Rows from block 4 of the text decoder of a small audio captioner, named by matrix and row number. Rows with one number belong to one neuron. Each number is 500 + 25 x the weight over its row's rms, rounded and kept within 0 to 999. All counts start at 0. Numbers have three digits each.
After each neuron's rows are labels from the 100 texts, of 14848, where the neuron reaches its highest value: "tokens" is the input token at the peak. Only what is clearly more common there than usual is listed. The data: short pieces for a synthesised band: melody, chords, bass and drums. In brackets: how many of the 100, against the usual share in percent.
# fc1: MLP up (decoder.blocks.4.mlp.fc1.weight, 512x256), inputs 0-255
# fc2: MLP down (decoder.blocks.4.mlp.fc2.weight, 256x512, transposed), outputs 0-255

fc1.84:479424503451506525494500518500481557498472506467500519429511497511509493449459483516475498513542477525474513476486497483498475486435499559514485516443507502496516476527493534458488493500518459520522487506521462472495492569551511502475486517496497479515523530468457491556470510504481487494483494485530479471518520579520509514483519498515526536499492469483507483500524505516491507525460557487490544486495500545491512525499504503490520514494461517488547511529534544513522490510527479528518520521479503478502532477486454485495549459517452476470479522493523505507498478527504525475489522518477465529500492517483508481525515559506530489518526484518504489505531529440546479494500516499532486514490519471501508503501474507519528492504516451490493498527501483532482517496503500
fc2.84:520517476478477480521488516495492512475546524491507482507469482520483502520477525577517491461535495510521522486448489517537509489515478480492485482512453470511516517512501458512489528507532497506544513493537512506515464491521491457568470517452496531522462532520546525490521487509498510494517496437467490473474516514555480517485489510517538525501508462530452537496499522511491457483521479509536481493473479486488504531543519507485487487526522509501500525480477491492502531490498470500498554551461501544462493485488534514554499466473509514452492537474450498536510522498498497515524507535506478530505504452525467494530469528479511495509528480486482500492531484454521512501511520501445472505524464485469484483510479537520520497469505518484500494476479532495464493456444472
tokens: ":" (49 vs 3.9); "," (24 vs 11.7); "drums" (11 vs 2.5)

fc1.67:500461501532543518504509488513526516499522495463484511499454516521542469481469511500523491520495495536529528511490533485500503516521500450504466486500477494478464508495485527492530512508530563512483544491494523490508515505519489483499509487488518488468555490517483487537499482506547538466464462514518492490495506491525472521468500498506530489519467511457446495480482480470514528500498452486500448504442528502507498509539491491540513490511476519509530509469512496499512534469548517529509459528524497457509478504498513540535454490467503484495495534530498503436449517461466498493504499485519548473455496530459507475548469481479532507489498544496499528516462521511529536496476510484497515498511490541494489496453460492534476543526548488524489494443467463531507522463484467
fc2.67:500531511475454436509494547480494495496486501536463448458496497429549495492514490525476518530484479505518502499477510532479556475483498498496486494503530500536511494464484522551460533570522455536517501485523492478463538480510498501560490500487493559533503530472480496477501516543456450486548496445528493501469445547483520472506510480494480499476494492526499505483500491491505482523494527531502504497505464495483510506489480502496484500516546457536506508526506486512510497540511480475515509466497472525498497564527456496441516507505510524499540545476522511531456477528510506499525463509450503522473486489519495531487532530493499486454494480495500489514479543519476489501502469523507527474503521454487493509519521488477499490480508492511469527508512480493497479500502538
tokens: "#" (31 vs 1.6); "at" (27 vs 3.9); ":" (12 vs 3.9); "bass" (7 vs 3.4)

fc1.61:492480519457479475519511496577511490504523598504493534482474507480486473489512512492520555491515522535526506489468484537560495495474504524508502495522487509511497508494527509477466520531474529549520496511528497487460542538463500549500487514472470537483490529580472489496461474440496510508502492514520495507508477529508505506475558515503464426498469517503498496465481483435475506488475487528453510508489497509513474491503517487496516544476499465493528502522499522487480481503500467559498509503482507527496506486474488500520491490498460500513487508509496512493470455532519541483450469513522460505494473507482515475507476501544517503493546520470499490505497465468517490471498498513485515486499491559507466482489474477514510493476493531480504503547534515485529475530462483
fc2.61:522505498509518490505520481477497507489501474514555480491469500512483540518505484479484498521522513550491497494507470501508535520447518460492498538501485479513500466493509494480509486491520519513499471502512497496440499431501483539494477528485536473498511464486547485491509513494467485486550543502460516467517515441506569542477483469492489517488504493504518497472558513498562500515537512509485498482516486520507499542476511501478476472514490495497497519478508484546499514519513494501485497485508475522470461557468475536476486512484545481476440528503515521522485501450499506488534492526470471507476515529496481519493543481467452556514479486535549504474566514511509479574474491505491452528521481510496510449494495499521489496533506522482460542480477459506489498494524520
tokens: "#" (20 vs 1.6); "at" (12 vs 3.9); "in" (10 vs 1.4); "<end>" (10 vs 3.9)

fc1.289:474496518479507517488492511481537515509504504511496547532509500478514476519491466469507536488493546507484513509479510517523478492529500525500499488423533496521495476453434504502508464541499499512508503511477509499503495515528483522473515494481542491526505501537488480506449497455522485499466530513515450498521503552542501516485476492454510471489497491540474493475536465506490462527506490566526479493455480472487453505511529470493516541526552500481513494496498481516431513503549483442523520494468531493517517480489500488517543490507524521459503571498434489436506491521497529449526508518444508511515519509507510512513499534513538512479517477497521520498529498513518508509480517485462503523487506503452517493463498526504472539475455488490494464495541471498510502476502492
fc2.289:482471504538519445483475527474522454517482491490544504535496487537496499482547471492500455504463486527516523478474511489509474513466531510559451489461543504499483483497515499473471480498488491522480484507429540567496443493497526464486491509519525525502500504504521496470516503447478525496480514493481509527500533501487497515516507490501458504523498521493508479480490504506465484520508479464518472486537549502546526533453529490493511523503514473509501432502511551454498509468551482490497484512501546530513514511507470493493485504504496512525511515542506493500496517480478475532530514506568506541525520501488523473532488501508495485508502521497492472500460511488457487453517520492476563501515563463526484500494501530485482489471498549480535463493457517469523472505498486
tokens: "," (46 vs 11.7); "<end>" (27 vs 3.9); "b" (16 vs 0.3)

fc1.69:458426491460500507486480480474494525489441476456482547491514484482488461483510467490477499469461501491516505501491513504515494474418517562482489506526503525542507496554532500480501505541507505494479494477443472491464497489490500534481489508491505501492522498510506490539473517481479485531448498507481498500522512498539500506504496528505493484483494522472462500495537495498501474519488478475507512538487477511535488493481496544534513511470481491455582482548468468567494499495558532499504450454453483515528553476512468528509503468494462500472481526509478475452489495501460493503500483508497458495526510525479516494504510509497491504511504501490495507508554514533527500489477544469502516521506478494484524510504494497475513500534572500494467526525498540492486510511528530
fc2.69:499529555501484503481495462518465521495523548494500504521475512506546510514529498490495496534516492510500518534468506463497492526549487436496504513519526451477513435473500479519502496473479530484492503482498476445487491495533488489559470460479501511502484517473510536487487476519492504537493510501502530496502451474487511488488477473488486496530489501521466490454498494496535518524485520494515491512493491568465501514507505495517508482512461470522506495461480491461519497556530515534529542481472482465506522512523532492517476494493507499550521513506534484560515477483510455491496479494501528522537472486499495478492541476470479496499488505460445525501514531488448504557495504566495471482483542509508469509489518530502523517538468520535506525427496490474496492539447519
tokens: "b" (43 vs 0.3); "at" (8 vs 3.9); "#" (7 vs 1.6)

fc1.241:466491444501490500468499502505482490481460457504497496504563495488512519469551486501478485484505496507496515489521519502486500510492479501477495521535519489535468497498516513506497543537515515480503543506478472490482499480505524507469512511522560512478505493528539501500499546507473504475510503472491519515437479539482473501478560498519500492540499503488452500523477528481510526539542509479491536489492497515525465499489507497488499499529506513537504465456476467522515481482546467489512494488481488481489543460477488563461483481530532502491486516492537495476515497515447529485507489516547504486506493506507497530513472494545495544485556515458512455486494472503448425479531512470466534466451493482489511477529505496482491502539554508437516512499487458505495468496558468
fc2.241:497531490498491499500520530481488487516510555504491539532433477504489474540485501476529490483493525478498555503477486493522503471523495512546521486480491494483505531462456453504543499512485487474499443516549529510504511496512496509476516486454501517498468469500459540514483496486500490545463470488491492543546511495519496503497470495466482547478524502494524495493513495490489480505503506551516472504495516467448499507510459519498498509501527480480502491550497501422517494500494504502528496482499549450467500540492494484526500496480466510517544527540478473495469492489540524480509506511461503524495506521487494498461519529476471484526518461539501539482536558472531488513493495553514464531550537478505494523478457498491531504439477488532453509507489528495505534486444506
tokens: "b" (43 vs 0.3); "g" (31 vs 0.6); "e" (7 vs 0.3)

fc1.179:484508504452493541489497529553494497518501500486517517531499485503498555502531500477503496461510543507499476519503503480524516491510518501496495502513503477485478512505493534463527494535534519480474489481518488473475522488496539502518448523461509467470504520510531477492463516450482495512477500506566501494544490509519487488458493518465518493434475491499497514498492446461511486516516507538562492504505577509521491487541502514533535489526528493486537497556483509495500494488521476491525523508464476505470504531465509498509505470496571495508491545502503525433506508524536494446547513511503497479543534477514463529508504489517494514495489481493552524464444476491513533517497494504494513523498468496484513485478503540505497532452495536564464508471501490506497520502437518
fc2.179:540486500536497479466514512530477506499488505524513515461493514524498505510493480482496533527488473533497484466478494511511474505571542475448544572516503500512499479504520471528515514489503466504555515523499535495524546516501482527512497501486535520515472459498501485548525452500529488488492495460452489483531520502502469475506478505549538485491500492482479494537489500503537500522508550507492504461492416498481470506507456499507473490506532454500487506475489519520476441492524445497496506515494501483502506492498516497482468525504491481480516452510539549501448544485504486453477528494492505499492491489471532502448469502526499563537513503492501477462477456521539503503504533524498495509549504483477506525480531476479512532514539531485519443516484504465504491515480488
tokens: "," (100 vs 11.7)

fc1.270:456482519492485514517495510484504539493503489457500471508497495493521482504528491495483515520506512520478524495498512483533499488483499521514509511473467476507541527492537542479470485519475528558491507481438494503453478502514464525476509503490527516484520491500524531520481515487467502448498525514508502525506490526463492523536491492541487465474480495490444506527506521521499480566488495547503525493466532530533499503488476536510494484505500498507522512488491431524487502494528505520487487509474435495531577470480496511502545487497529528519453516489454515482519486463496522505507507541500546503522551535507477474505532504513492494516477492487508525465533475466519519499487499536488487519408495509507538495465497501493509465534485477558458522524449469541497492473466457
fc2.270:498500464486500470520457529506496474459505485528488476492503483508520477505502531504462484472491545455507493543509492494481521470510509509556499499465520500485500497486478467450483587505504502481494485497511536507492497486531498464520478526524442481483515499477525455467499489544506503473563486526507479512462510483490496456541496477520497497485498556491528444473504497532530467498558480456461452480498484515503533501523498492513524514505494502545508458485529484477518558486486505536504506522486499452516473509466508506482518502445543510500500480536498472502501533506506455521508491506520546516525478477538503541527511503516473471531483538489522503514512502494495461485473511478487559550495517510474488494544514502505526515492527475498504503524536491459522466540483468
tokens: "chords" (17 vs 3.2); "drums" (16 vs 2.5); "bass" (14 vs 3.4); "melody" (12 vs 2.9)

fc1.234:527489517501485467528483521533490528516491518522496487460515512507527535500444515488515510504555471533463545566508453497553505485477510515501499507480472495453490441492526478499536546482493512503509469496509496490488485517516487517475493472477517504481461473538459499502494496472503502538449527485504526506515482547549498504472497487500499443472488526522508531460497452502523486502506479514488517447500488524465513526474451507500504508493486484527529504512500532511500499521516474515437501532529493471471547507497545503514492498539481487493484497498442506498485454524514516465465509512488476527479461526488498500500466578504521517511532489463518479481524487462512515488494557459480495505485471556496538443507483502497519478503533489535497494524524497511503513530497543
fc2.234:470511536509505499509475469492538523503503457450492501484493421477501484510492464538500461504543519497549513499494490497473505493474482475530460482519495498512512501506489530545464470484486518508506504521510499527472500466482473503490486517500488473487491511491569499499482506496532548497526475482520517479496506457473515535480523528478482556501497500552514478522504443496538504447525469497490512521488479526535506493463527520519487443559514515497476479536528474529544500499483504568486501512536492523544505495480457515453477535528556504501499510493528423501536489474474501502498499533507534475545492522535500492511534500540488496514503508487499505498493475495507518486443469507537458485506504453473464494470508495513504487493491545520498511502498502492441495490491493
tokens: "chords" (57 vs 3.2); "melody" (14 vs 2.9); "bass" (12 vs 3.4)

fc1.392:465503511492527517488523527545476477480535505441482518480491493468522452503496486448500513462502506505470504524462533511522502521504524507484465495528529498512496508529474450486516533503487529523509492444480502501527493487537517574552517502546526494417466500490475463540555539493491530511450453525497482464515508496476531494515504511532498508499503486487534511535497473492496498516513456500508466503549498527467483491494518488504494502462508487497455510494483498497543471511503497468530477511504504505496538436466518490516508472488500498487477483510455514520499505527505514453506510500470497481521515501507535485495510550505530456476486510499548487508489492476505480518468510501476559474553557529471485474514498504501537470495504523467522494488522464463500493467539518
fc2.392:493560491475525514499447509470500509513515505496478487487478494523525525527521532525486486490492530488456498465515505481490503508495499484496527510509526506481493511506501506505474559513494479508500488526455538500552537482496483503503486508537497479513492487556444493483447517505489486497484516525512456555488512528523493497547489496503477470447549501520526495510509497492507487438544491516479459470503503511514529518530541525508516446469534478528510509503519467485451470465526507526500480461490468495507467460534493480500500487479507514494510500450495529540494464532544504566541471448528499547490501501492491537503483454538514488479498494544505521525459532518460494469507515527478506492531510440499460489505530445498471482499473495509506490495512500537505450494500506
tokens: ":" (52 vs 3.9); "at" (18 vs 3.9); "a" (9 vs 2)

fc1.325:535451458490465510449512524515489512477498523502527470518507513516524521493484514474471538510514537511459487497517493501511538450505481518487511499484494495518471529450516557458491498500507495496518487498504501498537508558492480492479486524531479513507522526543524488484486511483484528486500534511508452483460484504564502511473523488490497442505507479516441483515494499466528530493468545487548514499504517523503465520499485519508469487461466508459576516503528501508480510484469473529477540496502467482495504460538515505546502495537478462495453494500499513479477547523489524495535506499455507506473501520466522533521464534502527502528460506494498531525524511467518473523482516450472490441496496504523520468554530485497473507501501541540513491446474503520502503503485529
fc2.325:502557501486486506501476506468474495521466498475528479484435491511464518520531492575500485479493514439475511473534549469476541471475457471488493509534504498465513530508545513556502564491486486511494515496497466505438489498493512519507471482527510507549505546466491468500499500520521523503525465491548552491515491516480499518512526487515449557477506490482489506497525483467455478512492493491498497524507542500501542539463548500474508491502498511468468507503523492534536506487493547509469514526487465509452483493513480511535497453493501505521539499501479507500543499471501493492521520442500491499535504494538492526474512520474474487480534518494496502426463478521482499531525489541495501516458480485524477485537506503495498499507487503488543545488495498486474490475503489
tokens: ":" (34 vs 3.9)

fc1.459:530527491484502525509492518514507535487505534501518518507502547451510510492530527475449538479510523517482514478546500513515469510460511515513502525501506518533489475506482529493511487536498520490523536487460493517466545488490525547501532520528480501484483488528513483515491517525524508514436528519502479519473465522527486522477538487498550456495510517508450501483511469439496530507497487456537497517445457514581509458472536477497512495479470466503486485484511491532471505515467483523500493487496529490544499479461494472498507499509521497521490558493501508478482540517495495474534467495473485534535552497460510523477483509518518556524485479467489508515554474535509446507448506475467519524483508528492469489509541497464446507519485517499471490492455489486493481508489489
fc2.459:528516521528485523515536483499496492523499509519500475487458443485498492495505519485487495464470484449508516503510496449484511542537533476514488504510520497526469506489568465507501541502500461500515485488534505496485511469519477502476495492498439465499492512500479464472533551506486514528495498497486513482497506521444486505514495497519502505480512498503505482536522542512515487448513458500495528534543517505475478527498485518479539500481506499485451475466484537490550520508450499532495438511510510462503496506498512530507556509480469524583507478528519476452517498480492535537547505487512471509467513504493469511484497511479473508509519500493475558456491538488486488480498474548533513492484460464554517491495515488568488475524551490504467502474518510503535461503526486
tokens: "b" (45 vs 0.3); "e" (34 vs 0.3); "#" (14 vs 1.6)

fc1.75:515505492477485474484470522489480487495522494507495475540502502488496500526470473506515533468503480518489537526482507530516484514555486478553478488500502530481501531500511499501512509493474483505489523487488527497471477512545506509445524507482459536502464502454523518527515500514536523520478473547496487462535515471528498488479502495504530470491469534497516574463492480507479528507505503541489479436498499563501487510479537507483496516427478511463503494534545481509537491499522542475490501502542479474509474502542523494573483506472462474526488486486497505494489547477458491465501489517503507540503524505482507463505550526534495541478465455516519446498532521502514528512480519532493534530499502488533506496443501509473521530473483494503480549482475487498440504495475482
fc2.75:498489490537461493504493462490539529476499446526516497520490415513492493486498515541511459507486499485529473504504482508500514488464526526496523494534486502540498502482540485489463494469511499520500499521520507496497459491455502493467456522507500490506469447489540507461440495505490481530509550463475486518508498496495521483491455446528485538498493528543522434517512474521530436504504514432509544522535470472519497513531481506526533507528495510494505505492535496507519532488514508517487432536496502515525529508523502498508489504519469527477461506524505507484495513500532506486530519439506449502490501455503489513510523497502496511527486509496528532515471501454525470506499501498533472476511494510462466533480488479525453495497498479518485462532563515531506532531495539
tokens: "at" (97 vs 3.9)

fc1.32:463505527494497498537521501497548515433524497516493493490496495492495488442486499462507494517529500439503495486488489530541481511534495483547518490544437494486476481491483520521486512501505492487561535454498497505483470506497499477502468473534464507447502483477498537498526521512486519544494501490494543544484537509485499504475477520552544465524503508497471524527508508496445546509501535522500529490474477498522537432482519486543513511497471530519510554552482482512462511489495480504498517489512499512495502483482536508507488491494528500501488521579477496512481509498530454510462495483491517512484470521516513463489503531558529496471517502478535462487486514481481494510480548515501541496484510517536462472579507501525495489500480498484531501505531545510479466487497498
fc2.32:452476480485503502520515521519510480503465452494526520514527508512502509542470519505497459459511509523477509474540490554447514498503506502514490477449488521456498510546498507502487487476531517506531477504502497497502474469472557490504500488478517507493572469481487486498507500546495447511498475544506508479473532544524449471496474507486499491495524474483530502517506493477483504491509532506503486450488525455545502470527485500500438524481522487497504502504554501514478522524508487479486461487496509455476529503478484452472512499518491509513471481476437538535505521459549477506534463523471519485501528476544499464545495517438537503498526494510484523524505482532509504500496517504505500541502553486472484535516552514539493467494523494511506477543477507484498449509533497
tokens: "at" (60 vs 3.9); "like" (18 vs 7.2); "major" (15 vs 1.9)

fc1.172:431489496538502454516483515481517521474498511476528500531494495517474537473483460498564520508551520500429551523506443507531502452493533549542499499489467482434456494498503462482486517550500563490519513493540510507520490449496500497488520492483499542497459533518507516493513493515548557500474487535473486487461513505469459511485513512497524507496475490491482511481510473503463515498522466543519514509466511494499512499510482499479525506519488470454486485502518499507438509517499531519522476506489504450504491531480498518479483488483495501510467540465496492494464480500483493531510494532508454575473506490473503490500481487526526524511492529526503535510524508488506499497505510519489543463522474533500490499498515547495500506437494491489500502480446533521492495504486474
fc2.172:495532532521480509493491481473519451522485462481508495477499491549515564538510492525498488469512480487501473500507515558464481502530479487492552506519531520490467484506483463539504480497547497536498479483488547542519523468492516532501477473498508514528469512484464494501487495519496503501506484454485510537504536511543503483469477419544492527525478484520561522530517464505493484525482486521502527451508482521490492488492482504542509499482522534465512476553517518510523496477505504544496506501519502539491480502497482424517517503507494478513477496495514519497492501488502515520500521482502462501506476412511477489510516512526476529523471452509509493486418524497478509499473469512482502535505518459516473503506520521503524502512502493536470501470540471487483475512496424
tokens: "#" (74 vs 1.6); "f" (11 vs 0.7)

fc1.409:476515495518488510509536477497480509477525499479491508500499498486509513490512510456526537442503524517499505462491482498553547461497541488519480469523494502498492511458490514454510522514520537505531496455478527502550508465496550501503510434546498522494492482522506473505499497482496569528514474499479511482505485527530473492509452507530499517501446505589493521504519454460472499498518460481480466545499513537490461524532513506503505534517466462507519515464496486477481478502497480486507485501493487517539561472500512506546498488505510523484490512508506475469500518471518527432498529519503506497466511529526491487521524503518486538494456434485508513489523499453482492570498538491472496505503487572468501493489498475525500461493467524499484499506485471483505502469527490
fc2.409:480537517505510474504491479486519508535487545468483500505491481525471502528507514556475549496485514490504458488505488503521519470507490576524498495540497501500497455512532510521534521456494507498509513512532454476486526522524521509492495547487515477494473490485490567493423478450500476520465508466497518516502505477448528492477466468501505496496530539513532506534526440526468519514437505532510506502502474508514476506544515486494541452506532484501509528464525477479476488474521517514504514506484498517511466509499492503513506533491457519453495478450446510503532479512486501492468493511549492479503501464479540508484523467522491492523504450493508543534497489493523483510495489507494518483496489524514561488496489545487549494511467449459500501479502518524433500502480509
tokens: ":" (97 vs 3.9)

fc1.170:475442489474473511484514518500501525462467486471483527461498494515472491507428504433504510498520500458498501506498578497497491502505485477524509462512474498496549525509502475459470507515466483524544458540507474504475474491502505519500466493500548521526469493507515473532514461471462496520507502520512492480518485504490522504479540519526512504481517480499535500550483458497502509557487482496464451454476489511531523479463501509485491514503481515501535509512505501499522470466551509512499490474492463501455485460509496507512523502498499496495496520469536494510481502513512529513527486545495471507551488511497537483511542574535497524510488553499573510513464519486498501522485512529465488504506485514433476505528482520523541509498472477504446517503457468505470498528503510
fc2.170:505517449495532505508504520500497506497496505475519515529480495450500499452524518515523473481502513519526502502481498534514486512530524516471506520547498513482509510489506512508498464456495504533506505451514492488484495497499463499467520508537505553532532521514444499496481483485499486515464508502468517535507476490515578502483490450492511509496478514474470492517487512495479464477491517446513493567491470488487501516519493473505490514493448516524516481484473503487482527483488489551517555490485486501499505519500504497534491525563469512511528496562498488478457504514523512530508527495519476521464500488509460505467547478536399522437439512501521499493505493482503483495465530506484456472499538457499474457506498506499489485520481469513503478509550519508567537514502531
tokens: "at" (100 vs 3.9)

fc1.94:489480470524506487462479527511509492487472503490443502461511518497520523503481482481476484474504503599455508513460531542503506515518515504545490492469483502521468512481517485485554513476478500514508500498501529497516486525470492502501488482517501465443522502453498489520493514511472544518519502501477528504508466527545467488435503516488514498465467508458495531506532459484474482525496500439502485485546531510529474500499466497497513501527531492489491518526531523484523547443537504503471487502485504464504557518456527559489500472497503508494497508502507485477505504525503506471453491545456499475577497487525548479497497523533519506466488489487522496531523498499509563532504514516498521502472517527484463456467452490501493514494488502496510504508482492530445475486515514
fc2.94:514553490509514491478497509492467537496485445485535518480528515510484510509512523480488527496519533500479491528514517462510519475542516505524512519419521503493494457478497486471501518502540504453520508502482511499471484504474514506493478567471467527533516479504495519457515510469531488505500490540483480502476494498472520510489456523504498453499502462485488487517507523485492480527484532534464478507527477461506467496511512498502504504473553566491461514510541530517494506520536501479508517496516554466502488517489498486461497507474541461507480515485503519538517447482508468475509485483434493522443499518546518463501510534433516496526555514514477491550503519475515502488516519504447490479491496500495493522432527496515494492479515521519487491498495482546444479513551501
tokens: "#" (60 vs 1.6); "in" (21 vs 1.4); "at" (12 vs 3.9)

fc1.43:533499483509507491471471532526515490473498511478535504517528478509481463547459531480485537534521461516496527518512492508519458508469498503506506442495496507429507528529503524477452520510494531522500489465503493516462461530484470488496524500503455525503554471489512454523498489501514482511500527522532431475534485532529492492555554523541533524490469507523495506514491498517476476545518481495500527440474499534491526491499507514519558488481482471485460536497531514490494488522465485474486544517527470510514516467483513542492496484484545496516477509518510490502505503523520522484430493502504536550473492516493470489428468504518493571491463493469512478496499503505502505437503468500470515502498500516511511510515507475500506469499536507491488491493471514549530507498498481
fc2.43:510503518502468508537484486491500524493490468499501513506525529530523518453529477476485456460498506482484477433516526515474513468483507516426522488474455479502517505489491509541527478483531473503495510497438547527503511493497504468481465480495496490466480468495425488541493521508525500482505484474503513496493523456494496503531536526491560518471530501527466505535527493466503483455517501486490507478500525483488495529510503526540497516543519526504484497515509524497499499499503421482488499513459488500511545497491468455520465512487514538501543540527536468480474498502489508511487505537504537487521502506481483514522478501532541471503492523552512472493452497486466496511531495538545507518560490482487489509430498483530522556480484544504520512505534504501475499459493498
tokens: "at" (91 vs 3.9)

fc1.64:463492523460482484508533475500534543490517522478495501582510519486511514434482500479499517518531470502516527501509481463499504466513478498509568478492494521545499512471550489475506500487491491533529494500506526477489516511506529498482446492473496503509511479508511515500500457478483482477490506491508479507528485517481484486504488504510500533499494511501497537496532514498444536525490537511510485461492525505511496419490493444509498497487455541510471517490522506485526478502499516462516505521499482548550490487472509543479485501521487466529484548512504449471479493468497544521500507506498526498487477482505511562479512531475500497543497518456483530509494513462497521482513506545486526501519497514557510527452476446505464482455502500500513502484550543520546529464433504
fc2.64:487489460507525476510495527443477485521507513533501484509490551517479505545479535471502467478501510476512538443561509485511517517403497520503488496514501540477498554528502476515501486462485491476479481556532492497501481476516511490501514498535509549533498469534500460473498509493524500510518490535472490488511549504515533525523543496498467524486496502493453500501547489516515422476489487473458545525491487498524538523491543497436476485501482485495519508493473515472480495503478512543521467508512480465513520482515471482502467465480502508494464456479543494499511516500498461519523483472520497533497485505494499503501545489508490467465514546561531509519483487509453492492528499463480446478507490497471509506500525521484535490515530495467515522498464508508502508529506472
tokens: "at" (56 vs 3.9); "like" (21 vs 7.2)

fc1.362:478522473488492488514464457500497528502509509474491510507545477480518504482502505507514556495515497470495483487473515478493497471531460519481484497545518512523541508492541529468496482547494487458434511476485469519481486549524510522537518545471478516488480497529475548492527540454523497523504519532512505488481497498506501522503509484462469470487509531478467515450500434506499559489468501517501486556497483503485495463534495524559480507492505492465513536491522480492486500481533503535500506435462475507485507503504522519504503479482467488509480490487515506505508481542500544503538470532516496536517497526495534480537463535504528517538490495496502468515524514501529490520479515524500557490437486499498520527516485513478473485448506446485474520514517513541555509460489547
fc2.362:503517536523542543449530474524516509512509502485529515525502513521496515503504497510497481496532486502537494540527463561485473491483507521506544501497509497504508463510496514534540525481499541485510509529529520504478525442500515535441505518490492518472504493492522507472501487536516501463505517479452556487504480496515501546483469520522502532538503521483506519515519512506526505490488504468491541516475496506486525523514527440458494498486475484461489452525501522483478544523459461521487502510455511454466480513467521516488508522504501463498521448462556493440422478513508512486457514511505500497486501486478487483508494497538472483481505469490457486513506527507440495494501516505499527528510514479521497468474481499520467493485497558498483539448511496506510458546495440
tokens: "," (30 vs 11.7); "b" (12 vs 0.3); "at" (12 vs 3.9); "string" (9 vs 1.4)

fc1.303:478490526483475513488504503503511533483527512484515499486516512470554508472488520518481520523523509473505456499497543467495497490505499510500476476498523514526508541478461534524507472500532503551489498496450509507500501509492500501483511510490487498509566502548510518503464482446504481501489505520516466489509484550472535507529515458473540477492515520496454495512494494463475529511477481521491505500474460499466529491503550529529520487532499512510491521483490517441442497520531478502528559484509488521531519459515550495520513494475553493509475537478436506460533458497486540478511490515493527485519454508541502542494516490548521518505511485464492522551500498506501493499490535509432530500479514489515508510536492510452445476506448491495514481516501465538515441491475540
fc2.303:506510483512515469483467489507489501503490465485549506512493475485464516491536479536498461476490497538470479520532531535485507513507522524527512522448544488484460499496529497467520490490529486462479479523521489501480500440480501506460496494548508500511462528469511528479516495504485533474480477509468521535497504456494508554487507471493483472485521470496512523516487500512498487519523518464502488489508495511477476569536473491469505545509494503480470471493489549538522502467456503465502503521531521495449482527479459523506493540488484507530464468543560519488518546514553509489478488453500472475477509501501497507548560506502468525485514539504516494442452478516515500528526505515487523481513516519479481500497513526484507482457503555499526550529487442500483488518544484
tokens: "b" (96 vs 0.3)

fc1.388:503517470500495546485502508493525484440534511472414533495484507521575508467480481487492494431566505525481558499494480513469485538469498531534480484491510477484550497472537476494539490524504507486442482537506551537475490544502524461538516472516488480494493504495528495550506500499486484530493475519503469462573489478521474479508497493483485502454500515504484524455492441488497495521478502488502478461546484507480459498509503531558519501500524507488513475507506513479519550479498469522501486505482495487493501506470521502520527494479447463514471501476491493502430535517493499459494500493514537489502491498499528496534493477489522501468492458488498476509497506468490508519463527499507516502513498497477473510480494522488495537503495499507516529483498498517457531512474543
fc2.388:468478471527510492508480534498509537477469432507534480575530456556527451494521506536498442488502476522440519488532502508490521454548496471505476467533504496519527494493511501504483512507487504504503511484502534512474511521539498497464482518489512509516535506496509497519481475458484534468527506490502474524498526512467486524523509539443499567488518488502513444497530506491533513510534529502489502499502513505506496493451464512533508473486529476507481488499485488474481542450492508459485523493494534511499458501527490497497490518490492494515476473490517475483500491512485526515519483459444487500442507450526526494522488513477511534525524510517523503534518527517479528499481510508487476462493485467503501507468467501505506510513549499539482441480471478518517528514541422
tokens: "b" (96 vs 0.3)

fc1.171:484493521444503433501486504515478516500492510519465500476485545511511520474530490487489494512500549510513496491514531499505537490516491523514509497475472525525497509495493524498495518527517511493503502460504463526491499512493481500528510511539470519508526539558493529507479492530527473531469491500509455491460503519491486467510524509480529440493517558516494496494465489477491541505515481512489519493500484520528484470496498508494532475469479464504526548522540488505484474478495515493488496453505516575544524466507505497453529500532503508506480577510466487472517490540446505503478450552477527541524522484500518518508480501529547485466518492535501497563486510455508492477459464495440535479501483554463492476527507527474491522466496522508514522498464466474492517482516463
fc2.171:490485503545511530520492490496486485500479524477493505514493484521504492498475475497485499486509496496405511529518488534494498556489462477513498535472535518503497487464506531521480501540503522456508484522508477496501496489547512517443468489515470533497517501516502469491507544523518535490519490525484521533474481496525494505497477546513445509468490471495542516476516502523510482478496492443481494514544494533508480528508507463519449547478518521517486489470460549505521529526492533492500492468509508458472443484505523504492496500464496471486503459496525500515480491456534500454485500493522445523497484516520520468456534505495505505516507483509508493438480506546480478528472513538474457530476543501517480467456495549505476531533537516518508515531511458520525532545535478
tokens: "b" (49 vs 0.3); "on" (19 vs 2.7); "at" (10 vs 3.9); "major" (8 vs 1.9)

fc1.426:499462452496500493508465511458534532498510505499509534503564461535525484510460515418534519496523489523493530508539467492519472461452456522464467491508497496506530530489504513479497510530536490491500525492494456480510487546452482518523509482486489498536477500531503446535493507515497505519491491520509502496511514510473459525537514545498494445479495521496523541503534476524483488485532508494504491504530478512509515506490535453449473527513457485525544478504565500475462498507488482515494482498498485510506535471503475517486482491525514511529483501497539508474509499516495552496567481537503492483536507524489495501506500529494562472509475520472504457501471489509533472496510524517480515505500460469498546484522517518493498448492491498478443545547508484494460507533491490
fc2.426:472508484561498520494467504507520486467526537501514494497495490461548499485527512535500477503502515510485463506479495475450540521542525472536536451475520496495540475480521467521486509519416489501494508510535533501468486491490506507505489517485471516495488516496514472471457537501472473468505504524504504495539469515474495501511480486508496547517450508497502440459542524438488499472498537490497529467521498497509504508526460543514529524477497508508501491526483558462544462511492479555496523458518512452468494539453542532492492466514495506532487470509509496482497513486530489495501553497501535516502503501500468531481503484499519500516536505502502485507506519498465505549480493558543484535460468502534484487470480497506444520496485507511526533473517473468510500509513461
tokens: "#" (93 vs 1.6)